From a checkpoint of a small segmentation model: encoder arch efficientnet, trained on made-up waving flags.
Rows from block 0 of the decoder, named by matrix and row number. Rows with one number belong to one channel. Each number is 200 + 20 x the weight over the matrix's rms, rounded and kept within 0 to 999. All counts start at 0.
# convs0: first 3x3 conv (decoder.mid.0.convs.0.weight, 192x192x3x3, standardized in use), inputs 120-134, a 3x3 kernel for each
# convs1: second 3x3 conv (decoder.mid.0.convs.1.weight, 192x192x3x3, standardized in use, transposed), outputs 120-134, a 3x3 kernel for each
convs0.25,182,201,186,221,214,200,174,144,181,219,191,203,199,203,215,196,207,208,215,241,205,199,208,224,186,175,209,228,200,231,202,194,195,214,203,204,201,213,210,197,203,211,178,164,166,217,209,213,197,201,210,209,210,231,195,195,186,163,158,169,215,206,230,176,195,182,190,198,177,244,201,216,206,228,204,214,202,218,188,187,231,205,229,202,209,214,210,208,195,216,202,223,185,202,208,222,153,140,146,190,210,196,213,183,189,210,202,195,185,166,164,224,185,197,224,205,204,217,213,239,207,220,236,204,214,226,222,198,216,203,210,218,200,200,199
convs0.26,180,181,207,184,231,189,209,218,225,190,226,189,212,161,225,187,208,213,198,199,185,162,166,219,208,200,196,183,212,216,223,203,179,216,183,206,203,233,199,191,175,157,213,232,216,198,208,247,190,172,205,220,232,219,211,183,195,237,240,248,177,135,197,205,198,191,233,211,172,162,202,203,218,231,222,202,190,208,174,238,216,162,203,238,224,223,210,184,207,240,225,243,155,166,154,204,212,240,263,200,195,207,222,214,224,211,177,192,205,168,131,174,249,210,171,194,162,220,222,209,212,219,200,215,206,232,225,199,182,199,236,189,184,205,197
convs0.27,205,184,194,198,223,192,231,184,210,212,169,211,178,204,197,198,203,247,158,223,220,226,195,196,215,196,201,205,220,199,224,188,181,196,164,208,176,195,230,200,242,188,187,215,196,193,199,172,195,235,190,194,209,238,224,176,235,195,199,172,163,185,221,249,162,186,200,180,217,171,216,223,191,209,190,234,196,189,220,207,169,207,228,176,207,188,229,207,182,216,182,218,196,204,200,219,191,218,190,206,177,215,186,205,232,199,208,200,208,222,178,198,184,208,191,238,209,233,175,194,192,184,200,198,192,191,213,203,194,178,180,211,227,172,208
convs0.28,196,193,216,198,204,218,205,187,207,190,216,182,204,198,199,207,185,195,193,189,178,212,195,187,218,205,228,232,192,205,175,182,230,190,205,196,161,220,192,184,195,229,192,209,191,203,192,217,194,203,179,216,212,196,226,192,179,229,183,208,191,211,191,205,212,178,219,206,203,157,200,223,194,176,189,187,215,209,243,189,183,196,224,202,203,195,199,217,208,197,235,158,212,177,225,217,233,242,196,165,171,195,216,211,211,169,200,179,179,210,195,220,213,161,178,194,216,194,209,189,217,205,196,181,190,211,217,203,179,196,198,218,156,226,188
convs0.29,231,198,224,200,169,194,179,187,194,211,210,197,204,182,208,202,203,212,184,216,227,220,192,200,193,191,175,210,194,201,193,191,235,228,230,151,184,192,237,179,218,195,223,194,187,184,208,217,181,203,188,212,184,206,225,169,266,170,172,191,221,214,160,195,233,167,212,206,182,217,225,201,207,226,200,189,171,204,207,202,180,203,197,212,186,183,199,181,189,185,201,200,209,192,174,208,193,172,208,158,185,192,203,184,197,192,191,173,166,209,193,241,180,206,211,200,224,196,165,232,197,199,210,141,220,215,208,209,191,193,166,229,199,213,220
convs0.30,205,199,212,206,182,187,211,192,199,204,204,212,207,217,193,217,179,189,194,219,200,209,198,200,179,170,230,248,197,212,172,193,204,205,192,179,216,217,224,235,161,201,189,231,198,186,202,211,177,209,201,213,204,197,200,190,224,233,171,186,191,206,221,241,175,196,158,224,198,241,207,183,207,194,180,225,223,219,186,183,217,183,201,192,199,197,182,184,205,200,219,216,220,187,194,217,222,196,212,184,215,185,203,185,209,186,217,189,230,214,180,206,175,210,205,195,210,190,176,195,205,185,201,164,224,195,201,184,179,185,198,181,165,220,191
convs0.31,208,210,181,164,186,200,188,196,176,186,205,178,216,195,204,211,215,192,204,203,200,203,185,193,203,228,211,192,191,184,174,217,217,189,201,205,211,191,233,225,194,207,191,195,185,197,201,187,225,204,199,177,205,198,200,177,189,207,160,202,175,195,188,187,200,195,186,197,206,209,186,210,217,193,191,186,198,203,178,202,221,195,200,204,209,174,196,195,194,217,195,215,212,205,212,197,184,176,171,215,184,233,216,203,183,198,214,180,207,238,200,196,195,223,191,178,200,219,167,213,180,217,228,233,209,182,198,209,222,204,224,190,240,172,210
convs0.32,202,231,212,235,212,232,224,238,234,170,187,193,210,195,207,178,192,169,159,202,183,185,204,202,206,187,197,160,178,205,202,198,199,210,195,203,191,204,201,194,225,202,201,208,253,186,210,207,183,197,231,190,212,208,261,194,225,212,214,238,172,129,164,212,191,187,218,203,214,171,173,194,202,218,227,220,206,214,201,204,193,211,228,202,210,185,188,182,199,196,199,208,159,260,236,253,218,191,250,184,199,191,203,201,234,182,209,196,206,239,176,193,183,205,206,229,197,181,179,164,182,191,208,201,194,206,194,181,185,197,224,209,229,199,195
convs0.33,198,198,227,198,201,194,178,218,176,206,212,198,198,206,211,204,192,224,183,207,212,209,195,211,190,191,213,188,191,198,228,204,198,184,230,184,203,205,216,202,189,199,175,219,171,206,216,221,183,188,192,178,194,219,165,186,250,205,223,171,244,144,196,200,163,206,232,180,207,170,224,186,182,203,191,204,225,200,182,171,214,208,207,184,227,181,199,180,220,213,203,212,252,160,190,208,168,230,235,210,213,204,190,188,202,187,165,210,238,184,189,213,174,198,210,215,217,189,218,198,202,189,229,197,212,232,176,210,209,188,204,198,177,210,179
convs0.34,192,211,189,190,199,200,190,188,188,185,170,201,214,202,212,180,234,197,224,203,199,193,205,202,204,202,200,203,203,223,219,201,181,211,251,246,208,233,242,222,194,149,193,207,223,226,225,203,207,204,199,206,227,223,173,176,151,232,186,192,167,180,186,203,196,216,202,200,195,211,192,208,186,208,225,186,197,184,212,223,173,185,185,152,195,199,199,183,209,225,205,189,207,179,209,162,198,186,197,212,255,176,233,188,188,217,205,199,262,174,218,196,197,189,152,205,213,215,196,238,207,197,206,204,187,207,228,206,204,223,233,195,177,205,231
convs0.35,223,204,174,203,195,188,216,188,222,187,226,211,218,165,214,173,240,168,213,215,201,201,200,234,214,207,183,197,230,237,220,203,155,210,222,164,198,200,198,188,200,198,217,175,227,192,197,187,184,220,206,162,213,190,209,162,212,185,237,183,217,182,209,217,213,206,208,212,197,195,201,210,205,167,204,167,196,221,205,209,185,208,193,192,179,195,169,207,182,192,198,200,215,188,215,208,204,216,215,181,180,219,214,197,198,178,213,214,208,222,168,178,229,165,195,209,206,185,211,214,195,191,221,192,191,213,204,212,199,217,188,210,175,214,197
convs0.36,212,147,194,166,225,165,239,163,200,161,191,173,199,190,192,199,222,209,189,185,255,189,215,180,213,187,206,225,223,216,182,209,210,194,162,215,216,226,213,177,196,169,190,159,186,213,204,283,230,220,158,230,203,216,216,183,197,242,257,187,251,247,237,181,179,175,201,212,189,185,184,193,177,211,228,229,216,178,215,206,216,195,191,185,202,210,194,235,249,208,193,175,192,208,214,190,168,86,121,207,217,187,211,178,152,225,213,242,152,165,134,210,191,204,185,152,178,230,209,172,250,213,201,264,182,183,202,187,206,188,207,176,202,191,185
convs0.37,207,194,229,192,195,218,214,193,191,181,203,186,207,186,215,217,224,194,192,191,209,180,205,179,198,196,189,168,188,198,190,221,187,198,183,203,179,198,216,230,202,185,193,217,176,199,207,183,193,186,219,216,198,162,192,227,187,240,179,206,205,198,197,188,226,194,196,214,163,200,203,221,211,182,206,194,209,194,193,222,183,192,188,187,205,199,190,204,201,210,219,224,247,195,192,188,250,191,187,226,205,189,184,196,185,216,187,181,188,243,184,208,195,202,221,186,222,195,182,185,189,196,223,179,219,197,176,186,208,203,199,176,196,173,203
convs0.38,198,188,194,205,165,189,198,161,189,197,180,166,198,193,225,192,194,212,217,210,228,216,169,193,172,199,210,226,174,218,208,226,229,239,210,197,199,216,219,178,219,208,234,210,135,201,184,202,251,201,235,207,216,183,226,196,260,160,173,175,240,204,167,204,171,217,194,197,160,227,222,175,208,198,232,232,196,227,204,181,178,194,202,174,188,213,161,177,195,233,194,232,222,173,197,211,220,178,173,192,201,219,190,223,191,226,178,179,168,195,198,290,173,201,255,196,196,247,153,175,191,252,223,183,222,249,180,231,231,204,236,203,211,190,212
convs0.39,167,189,189,225,209,208,217,153,181,240,196,173,198,195,220,186,192,199,210,206,236,200,200,190,179,173,189,217,256,212,262,163,185,184,232,234,228,232,231,182,167,238,208,197,214,224,240,189,185,200,229,206,198,193,182,194,215,198,137,121,163,168,203,192,232,220,185,172,183,214,210,200,215,218,222,186,213,216,195,178,177,180,157,232,196,196,194,189,188,199,199,217,207,163,195,208,238,163,146,212,222,216,205,211,183,194,201,194,218,201,173,161,216,200,230,200,180,215,207,168,194,197,216,179,193,239,222,214,203,175,207,227,252,222,179
convs0.40,171,234,223,201,183,204,221,181,193,190,175,190,192,221,193,208,173,192,217,179,199,174,216,206,180,186,213,226,164,177,173,211,213,188,212,173,203,226,181,194,195,228,223,168,199,192,213,189,159,193,226,198,191,206,206,204,211,166,209,188,202,179,206,207,205,192,184,169,233,183,261,153,199,199,205,187,209,174,174,195,198,192,153,200,197,217,166,212,213,179,227,239,174,220,213,198,228,168,193,189,233,197,213,212,223,191,199,207,190,178,226,179,215,179,222,184,215,189,231,194,234,194,231,220,209,214,187,196,207,185,217,215,238,178,156
convs0.41,216,191,183,185,190,179,169,185,218,227,159,175,189,183,207,166,182,204,222,212,186,212,190,189,169,216,199,217,234,207,191,177,220,158,204,199,227,207,213,171,218,194,198,195,173,206,228,213,197,208,171,175,190,228,183,178,213,138,186,238,286,215,150,222,239,145,149,175,221,222,192,176,216,206,169,199,200,229,194,213,192,195,218,194,222,187,181,197,188,228,238,197,188,181,195,221,181,186,174,200,193,231,217,221,171,206,210,173,222,251,195,198,179,189,220,189,221,197,202,204,229,212,205,205,205,222,212,216,195,186,215,228,207,205,208
convs0.42,207,229,205,205,209,185,222,186,191,214,213,185,183,202,202,190,223,172,200,206,199,196,200,183,178,203,206,202,200,201,207,170,211,175,177,212,192,188,214,199,211,180,187,216,186,177,192,207,226,179,201,166,206,234,202,214,195,233,214,188,196,196,244,190,211,198,217,185,194,206,174,205,218,211,185,221,184,218,178,186,208,208,177,208,211,173,205,193,225,194,203,187,224,246,193,191,192,230,176,230,213,196,204,215,170,201,228,192,204,183,203,221,195,207,192,192,200,205,170,203,217,199,196,212,200,172,191,190,185,232,236,174,199,206,198
convs0.43,191,186,230,206,219,173,185,209,223,201,173,205,193,236,194,185,209,180,207,218,218,193,200,196,185,199,216,201,188,198,190,196,234,214,159,184,201,197,194,196,214,172,209,190,222,187,203,220,217,199,158,175,182,220,164,183,182,231,201,184,191,183,242,213,209,173,218,206,212,193,172,190,205,201,182,176,164,190,181,232,212,214,195,170,238,209,184,198,190,220,213,197,216,187,205,173,223,220,190,201,213,178,219,176,257,188,195,200,191,210,190,190,189,194,204,180,224,217,170,214,233,226,214,186,195,157,219,225,174,202,216,193,179,177,180
convs0.44,183,223,200,236,187,196,199,193,194,201,185,197,182,226,194,228,189,196,224,188,194,202,208,196,180,210,195,213,170,177,143,222,167,217,152,219,207,167,204,196,162,229,172,228,193,205,205,188,200,188,219,208,221,155,175,219,203,211,159,216,167,215,202,194,216,195,198,192,200,192,182,215,222,212,193,184,209,208,157,207,195,210,189,180,189,165,194,216,179,187,197,227,207,181,193,207,186,197,208,212,193,185,198,194,202,227,205,239,191,206,196,231,208,189,208,196,195,231,165,207,189,207,225,153,244,185,179,192,205,193,222,185,211,191,166
convs0.45,214,181,182,227,179,202,188,209,200,210,183,218,191,215,217,210,203,196,191,206,204,231,196,169,196,187,198,194,184,177,198,224,200,215,207,191,202,215,215,202,207,167,171,207,197,212,197,178,206,199,157,207,180,213,177,171,174,207,198,215,200,204,223,201,196,186,205,200,199,214,201,194,233,176,183,162,233,202,221,223,177,209,188,204,212,196,203,196,186,189,195,200,222,232,161,174,172,245,202,214,193,198,193,183,212,223,197,215,189,217,195,198,198,201,171,211,206,235,217,217,187,202,230,221,171,196,188,164,232,232,198,201,191,239,160
convs0.46,207,200,209,190,230,203,219,186,204,211,175,215,225,190,206,180,239,199,192,189,201,211,202,196,202,206,208,202,219,175,183,169,202,186,210,229,199,216,174,209,182,212,176,223,211,184,206,196,189,198,206,211,194,186,197,180,204,192,245,207,213,187,200,206,209,193,202,195,220,178,224,193,210,219,200,182,200,195,213,176,189,177,200,182,179,207,176,191,204,203,252,195,215,203,204,218,217,203,200,169,206,228,219,177,188,200,193,197,174,198,200,230,160,234,198,208,187,165,245,163,226,228,179,189,231,200,191,231,167,209,162,247,188,206,184
convs0.47,209,203,204,175,184,184,206,199,170,129,194,259,245,194,146,206,256,202,200,198,204,214,206,191,237,204,212,159,163,190,223,195,193,251,247,203,214,196,197,209,211,171,198,184,203,208,213,193,197,207,220,252,189,207,233,180,171,205,213,206,166,230,200,157,139,224,178,196,218,229,187,174,230,199,183,208,195,190,179,183,240,205,178,206,250,229,198,229,223,186,213,163,213,216,219,186,197,222,198,216,201,185,188,198,206,194,198,238,192,234,180,158,193,220,193,193,161,165,200,208,202,173,197,222,190,190,188,217,198,197,218,220,220,213,171
convs0.48,205,223,219,199,183,200,211,192,202,182,241,198,198,198,218,221,193,206,197,191,177,194,216,196,195,216,175,186,209,185,205,218,195,233,183,215,199,198,189,195,224,190,196,202,207,207,182,230,193,225,192,164,205,217,187,196,188,220,192,219,203,209,193,176,216,213,237,194,216,223,190,198,214,196,198,200,204,187,161,196,191,169,191,171,185,207,188,209,175,208,200,195,190,205,205,168,219,217,181,221,227,207,195,181,215,190,176,206,211,195,227,194,195,199,209,202,212,222,196,201,208,200,193,214,182,197,187,212,192,181,191,225,182,182,221
convs0.49,192,224,173,172,177,217,268,180,192,197,153,175,238,216,230,142,194,181,201,203,192,172,195,209,210,204,218,200,169,206,219,217,189,209,214,238,245,202,225,166,184,180,217,192,236,230,218,197,189,210,207,216,187,221,154,201,231,264,166,195,178,170,169,203,212,155,195,199,223,202,189,162,195,247,213,203,203,185,212,196,234,164,227,201,201,188,195,228,177,194,200,249,196,129,117,229,280,163,226,215,185,184,226,239,195,213,178,183,186,176,167,194,166,216,221,188,161,226,216,202,223,204,204,186,200,193,214,193,217,203,183,207,253,223,193
convs0.50,184,192,189,179,202,195,197,186,167,170,175,216,266,229,221,209,210,189,214,195,186,196,193,202,225,223,201,180,182,189,218,212,205,225,213,202,196,195,183,194,205,181,188,186,218,204,209,190,191,189,212,203,199,184,183,205,183,172,176,191,238,164,228,151,177,186,221,208,225,207,230,219,218,202,213,186,207,187,181,204,199,180,181,188,226,212,199,198,219,220,180,202,177,207,211,199,170,170,174,194,192,178,210,191,185,175,199,206,165,180,181,230,202,227,191,200,206,172,184,205,232,171,207,210,207,194,195,211,189,211,194,187,192,198,215
convs1.25,171,203,187,223,159,213,233,228,203,186,180,188,208,159,217,205,204,164,164,227,216,186,192,230,198,193,184,166,202,192,177,185,204,159,211,207,214,206,149,226,203,209,187,166,194,235,190,170,162,219,181,199,193,206,192,195,217,200,231,166,196,210,233,204,191,189,199,205,208,204,199,205,208,216,192,207,194,230,213,169,197,228,180,185,155,231,227,194,179,242,227,212,179,213,199,211,171,178,241,217,191,177,208,184,237,214,208,170,203,172,165,202,203,180,212,201,202,178,189,208,203,208,233,192,202,196,206,196,208,226,199,188,172,218,166
convs1.26,190,189,200,167,216,192,193,169,216,195,188,183,180,203,232,209,185,189,228,159,209,175,214,204,186,202,184,214,207,177,181,206,209,201,172,209,183,172,187,216,270,219,207,162,179,176,206,182,208,183,237,216,217,206,183,188,203,191,165,177,170,203,182,216,198,186,229,236,236,198,199,187,204,183,218,203,222,194,225,173,233,182,208,226,198,188,180,189,203,196,195,198,188,166,206,182,193,210,209,185,221,165,207,202,177,199,199,213,224,223,233,202,206,231,219,221,227,176,235,202,233,202,219,160,185,200,241,174,190,203,197,210,172,229,193
convs1.27,181,224,170,190,184,203,180,201,201,209,199,206,215,196,168,203,197,218,175,192,216,219,190,214,213,208,198,204,207,193,190,209,207,228,193,213,189,180,222,216,198,218,223,183,192,209,207,194,199,172,244,181,239,186,165,207,219,229,187,197,176,218,181,178,210,201,207,201,193,201,196,193,211,170,186,217,211,186,225,185,208,207,225,155,209,208,208,189,213,194,192,200,155,233,181,195,169,178,199,214,175,200,165,230,205,222,203,179,222,210,202,206,210,198,219,212,207,189,193,217,210,230,191,184,200,211,180,190,211,234,172,203,201,249,169
convs1.28,209,177,205,204,223,192,223,227,194,191,174,189,219,156,204,232,200,189,192,225,176,239,169,216,180,197,206,207,170,222,192,239,197,197,191,189,207,198,199,188,173,205,179,199,192,198,183,192,221,200,200,186,210,179,210,206,202,182,221,166,170,197,209,200,215,189,211,204,213,203,199,198,184,221,183,214,188,201,184,236,197,182,210,208,194,203,187,228,165,220,208,181,215,181,202,181,206,224,172,206,193,202,196,183,217,208,202,171,202,200,194,207,202,198,198,196,199,217,192,188,200,185,209,214,198,207,227,194,213,215,215,187,206,167,210
convs1.29,221,213,200,158,225,222,197,170,178,185,231,207,212,199,187,181,190,200,205,192,182,178,209,205,230,197,170,213,216,185,167,206,200,224,200,218,185,204,179,223,163,191,177,197,218,217,196,198,194,198,214,185,206,199,226,218,201,172,202,222,207,241,179,176,180,203,205,221,195,210,156,190,189,176,215,208,234,161,198,171,205,209,195,229,198,248,189,181,191,231,193,224,213,190,171,218,206,197,178,207,186,195,176,178,184,214,205,224,192,199,193,205,199,194,212,183,194,223,206,186,177,213,223,224,214,198,215,212,185,188,164,220,207,233,191
convs1.30,176,215,198,211,206,170,209,192,207,177,207,205,167,212,192,190,195,182,189,201,224,200,223,198,240,179,171,169,199,206,160,245,207,217,175,212,210,181,208,184,187,231,191,165,217,212,194,238,212,160,222,209,186,205,210,203,185,222,228,192,164,192,216,203,193,198,186,191,219,206,189,181,178,226,198,199,209,183,188,217,183,210,171,218,201,206,172,197,214,221,183,189,177,188,203,184,172,200,212,207,174,196,203,184,210,206,210,201,202,204,195,206,202,198,204,193,193,183,197,196,197,192,183,193,227,181,208,184,210,209,198,207,183,220,221
convs1.31,208,238,193,205,187,221,194,217,169,194,229,184,175,219,194,210,182,199,213,164,203,204,222,199,174,206,175,201,206,225,202,184,183,209,198,222,209,208,165,201,217,191,206,219,171,188,203,222,230,162,218,193,210,196,200,181,232,164,219,202,245,185,208,191,192,196,209,188,222,174,205,187,193,202,196,193,163,233,186,233,181,195,189,221,198,199,175,236,189,210,217,192,204,204,210,192,233,185,212,203,196,197,226,169,177,159,226,180,201,201,193,195,212,187,183,175,179,195,206,223,203,188,192,201,178,224,186,202,232,229,196,195,164,208,206
convs1.32,205,204,183,166,192,188,218,173,184,214,177,201,217,219,202,187,187,223,177,212,184,221,185,212,184,209,194,184,199,190,206,209,235,166,180,226,179,198,185,236,204,205,180,165,254,211,198,201,175,214,194,209,195,208,203,216,197,218,172,168,159,193,215,179,175,202,195,204,200,209,192,172,194,214,210,201,185,187,218,194,237,196,196,202,215,179,215,196,231,196,195,196,205,192,203,204,203,177,196,180,194,197,211,219,163,201,186,219,197,170,185,230,189,203,236,231,208,180,173,206,204,215,188,195,200,194,160,227,191,227,193,173,188,192,203
convs1.33,198,197,222,203,195,215,228,181,182,201,205,201,187,199,207,188,200,217,190,196,223,205,196,186,188,210,217,221,190,232,154,233,190,210,177,220,199,191,231,201,185,176,197,212,195,191,227,219,183,244,175,213,141,230,184,222,191,226,169,212,198,244,191,209,195,205,241,217,185,205,208,172,219,239,184,190,196,209,209,194,200,209,196,202,185,232,208,195,193,203,206,181,193,223,178,227,197,229,210,202,200,192,171,235,210,198,173,240,184,186,192,194,191,185,191,185,186,179,190,242,197,201,191,178,192,206,193,181,221,266,192,167,146,199,217
convs1.34,235,191,199,185,233,223,185,224,187,180,245,196,194,156,223,253,204,157,222,187,170,267,174,196,191,222,149,223,184,210,202,155,219,181,246,179,188,177,191,193,240,225,207,189,184,195,177,241,179,252,172,168,194,208,158,247,174,189,159,259,249,191,214,204,180,181,228,218,204,204,203,178,213,185,199,211,205,185,193,193,226,218,155,255,203,213,173,210,186,216,228,210,199,193,173,171,209,216,226,187,204,217,178,194,214,184,225,205,198,199,187,214,205,193,182,174,166,203,222,226,185,227,200,212,171,194,214,189,210,208,184,222,236,173,209
convs1.35,213,204,236,201,212,187,198,206,189,173,192,214,226,195,188,188,188,199,185,221,193,212,196,204,190,176,206,195,210,198,229,211,177,159,190,217,185,219,174,237,179,193,193,204,159,178,209,207,189,174,194,216,217,194,195,178,199,198,232,198,181,209,188,181,202,205,224,200,204,197,180,190,226,165,217,196,199,208,178,220,197,190,212,211,192,209,197,195,188,212,170,209,215,205,185,179,210,184,194,205,187,190,215,184,212,178,193,220,212,209,190,200,204,205,210,200,197,213,216,194,179,192,208,224,202,198,172,198,223,214,195,190,184,214,194
convs1.36,254,167,124,152,214,202,252,180,165,157,174,196,243,209,167,179,195,229,161,184,234,243,169,193,151,185,172,133,201,179,151,225,262,207,205,156,198,279,196,198,163,238,188,250,188,142,253,215,240,204,232,186,200,206,237,125,195,130,253,219,219,170,209,194,198,229,256,203,181,167,246,236,244,206,166,189,160,215,196,218,231,170,205,143,184,169,315,206,211,124,151,223,186,229,169,197,187,216,232,159,183,204,207,271,195,236,173,165,223,231,235,199,208,193,182,193,189,206,228,155,170,152,243,208,257,215,177,221,217,217,159,220,184,225,215
convs1.37,224,211,202,205,188,194,181,204,184,224,198,175,186,188,218,223,198,200,207,215,222,214,197,176,196,207,205,204,183,206,194,208,175,201,238,207,208,156,185,196,209,190,219,204,184,238,208,208,178,191,220,228,161,192,222,154,255,175,225,186,186,205,205,192,196,199,201,208,196,191,203,203,186,190,199,211,196,220,217,191,187,230,160,218,183,229,179,189,204,229,218,187,193,185,210,176,186,205,208,197,207,182,231,186,172,196,201,224,209,202,192,197,200,197,189,194,191,186,167,212,221,224,202,193,182,172,196,194,231,164,222,204,187,180,198
convs1.38,194,165,214,237,217,155,227,204,207,211,174,239,241,232,115,173,206,237,172,206,216,199,206,152,236,194,225,176,186,280,175,241,162,184,190,221,207,154,252,252,177,90,188,213,241,145,239,214,232,161,213,195,173,195,252,181,217,188,233,164,154,251,195,241,182,208,207,213,140,223,185,208,214,219,183,145,205,218,248,162,212,162,212,218,167,232,199,217,168,238,194,195,217,183,238,254,187,212,169,192,207,189,214,178,202,230,181,198,191,179,180,210,200,182,210,192,185,167,220,174,177,204,270,216,193,146,189,229,222,239,175,138,176,194,257
convs1.39,206,174,215,184,187,192,190,213,201,236,201,172,183,204,225,177,214,180,150,236,179,198,198,207,244,188,213,203,245,203,192,180,210,212,198,223,177,195,196,197,189,212,244,173,208,227,165,225,203,215,159,184,218,190,198,226,209,229,187,206,124,205,197,226,175,149,165,206,194,204,212,175,205,200,191,231,192,219,218,150,243,180,196,217,197,184,221,194,198,199,252,161,270,206,218,195,193,204,199,205,198,173,170,205,177,229,195,226,188,177,187,178,196,202,205,232,228,192,180,224,200,215,169,202,185,218,189,242,166,204,174,192,218,175,238
convs1.40,209,218,198,215,225,222,199,171,203,186,217,216,215,190,200,186,178,211,217,199,204,209,201,195,209,199,204,165,212,225,194,208,165,214,236,198,215,189,220,212,187,173,182,250,195,188,200,228,232,159,232,192,217,166,202,206,159,181,209,220,180,188,216,208,206,207,170,250,189,175,177,215,189,184,248,199,205,203,229,183,196,190,195,223,181,183,231,236,182,212,177,223,240,201,230,192,243,173,207,198,173,193,183,235,168,212,195,210,195,189,197,197,197,191,196,200,197,193,189,199,210,211,179,207,184,199,229,216,166,174,164,223,161,225,169
convs1.41,209,218,165,213,203,225,218,229,214,201,202,238,186,197,198,192,232,200,181,181,205,213,201,224,192,202,204,214,198,180,212,198,203,220,203,219,216,203,188,201,195,203,182,205,212,185,236,196,218,169,198,193,210,193,180,222,220,191,186,178,235,206,214,191,211,234,196,218,214,204,204,208,244,194,178,164,213,189,208,184,180,202,219,171,190,200,178,220,208,221,221,229,172,193,185,188,240,185,229,196,196,196,192,198,190,181,232,197,197,226,206,204,198,210,203,199,201,220,204,196,189,197,213,211,202,186,174,201,200,233,146,229,187,260,150
convs1.42,205,196,196,200,201,193,200,216,205,215,194,205,187,175,225,191,221,177,183,203,198,200,251,183,209,185,217,174,198,234,200,215,208,231,198,207,218,206,180,194,211,197,152,217,187,225,178,206,231,170,206,165,231,200,187,194,201,207,193,205,164,200,192,195,215,198,167,205,195,188,201,190,196,191,235,212,191,202,190,187,222,189,193,177,242,175,200,185,215,184,214,197,201,214,219,194,190,228,200,198,223,188,235,179,213,195,201,201,194,203,204,209,194,196,203,202,194,184,215,191,197,206,195,207,197,207,177,218,183,198,205,197,211,235,205
convs1.43,194,183,189,202,218,210,220,197,201,197,191,199,211,204,227,217,216,205,185,203,196,213,216,189,181,215,211,204,213,197,199,188,209,212,196,178,189,218,230,187,217,214,218,174,191,199,228,178,212,205,219,201,202,194,200,203,214,194,219,194,189,200,223,197,196,210,217,201,205,196,217,205,199,186,174,205,206,191,199,212,188,199,206,191,220,194,188,201,187,199,211,188,181,177,165,228,213,197,194,193,211,197,199,193,209,190,194,180,197,190,208,207,211,204,202,198,203,203,191,199,178,204,210,205,189,205,187,188,223,210,199,194,181,213,197
convs1.44,212,182,193,193,229,204,210,208,185,187,196,225,226,192,191,190,199,204,204,213,183,202,197,208,216,204,207,200,234,193,217,196,203,181,177,214,205,193,210,215,190,182,188,224,222,198,205,213,217,169,219,178,238,195,203,197,218,175,222,186,207,176,228,219,200,201,191,200,200,212,197,183,203,223,187,226,175,220,211,206,188,206,218,187,194,201,194,209,196,216,209,179,208,200,202,180,215,218,190,213,212,218,204,194,217,195,216,181,215,216,206,211,207,209,189,203,191,201,205,194,202,207,206,195,211,193,201,203,186,189,234,190,224,169,219
convs1.45,188,189,213,198,186,197,199,201,202,198,210,190,231,176,199,200,216,209,192,199,209,187,204,221,189,179,199,201,216,196,182,236,214,199,210,224,204,208,183,217,212,218,186,200,232,173,213,234,223,179,200,213,199,213,197,210,206,203,219,190,194,216,201,188,195,210,209,201,196,214,170,207,218,218,179,190,219,196,219,181,211,201,205,198,196,195,193,194,210,206,194,185,218,218,203,183,219,187,207,193,202,195,206,187,208,194,177,220,192,190,190,210,191,184,206,197,191,214,186,197,182,190,224,228,193,180,182,206,217,194,194,203,212,171,192
convs1.46,180,210,208,241,176,180,184,206,207,221,183,225,198,234,181,188,233,189,236,207,215,190,214,173,194,212,230,215,148,248,221,224,152,207,203,200,207,222,157,185,163,220,168,251,177,200,176,235,212,201,158,191,186,230,220,210,204,193,181,199,184,201,210,191,221,198,205,212,189,196,186,192,221,181,191,219,208,207,204,208,214,188,197,211,196,183,194,207,195,220,192,176,197,204,212,211,208,209,177,216,205,192,215,171,214,203,210,184,204,201,194,204,207,195,195,193,202,205,218,179,196,194,185,223,202,197,217,204,174,171,176,233,197,215,194
convs1.47,171,212,209,212,222,216,206,221,198,222,198,222,163,248,189,203,193,224,217,183,198,167,218,191,211,192,215,234,197,232,187,184,154,207,185,229,208,188,188,204,146,235,223,171,213,209,174,223,188,199,170,206,203,219,205,201,190,146,214,235,227,220,177,216,209,197,210,164,191,209,216,211,205,204,205,223,195,189,197,189,200,211,193,239,180,212,187,223,174,197,192,209,198,215,169,189,175,190,226,204,203,203,175,212,186,186,185,240,202,202,188,199,216,211,210,200,203,175,215,230,246,187,229,210,210,169,189,251,151,193,192,207,216,219,190
convs1.48,214,199,201,212,186,191,204,201,191,182,208,237,220,184,203,198,201,226,224,203,190,210,203,192,181,205,211,203,185,214,219,193,184,181,215,179,206,188,219,206,174,207,189,214,216,192,206,201,188,212,202,234,174,200,241,194,203,215,184,202,188,205,210,201,211,215,194,191,207,189,222,200,220,204,205,182,219,181,207,208,213,195,200,206,180,196,183,232,184,210,197,211,168,215,188,234,184,215,183,187,210,198,207,188,208,194,206,199,189,187,188,198,206,199,203,203,205,200,213,174,197,188,179,189,197,204,197,210,200,174,199,189,202,201,182
convs1.49,227,191,210,218,188,193,173,175,204,224,162,202,242,154,215,213,251,169,193,169,207,167,195,191,210,270,143,219,200,200,187,250,175,198,259,239,213,222,134,212,209,253,232,166,190,143,233,192,204,242,161,238,160,186,184,167,189,196,158,177,167,189,221,197,233,161,192,215,213,224,175,221,250,148,210,217,208,160,157,224,213,195,200,204,139,219,196,260,154,195,202,230,215,219,175,156,246,190,220,173,209,185,198,178,198,184,246,209,204,217,213,216,209,219,193,199,215,182,234,196,197,203,218,181,216,170,208,204,189,190,214,197,198,207,218
convs1.50,182,237,180,215,204,193,197,182,215,179,242,167,199,221,190,192,195,229,200,204,161,234,188,193,174,212,205,206,187,226,206,177,201,219,195,201,216,209,194,227,186,199,204,200,237,203,203,204,203,202,189,208,230,218,172,203,214,175,240,179,192,199,224,207,193,203,199,185,200,196,214,191,230,219,185,189,169,220,204,182,193,215,184,208,183,223,165,208,178,249,181,205,214,170,168,165,222,221,197,199,215,162,230,197,191,204,191,223,227,228,211,241,225,193,189,189,183,199,222,192,233,185,223,211,220,172,218,216,186,205,176,236,199,213,204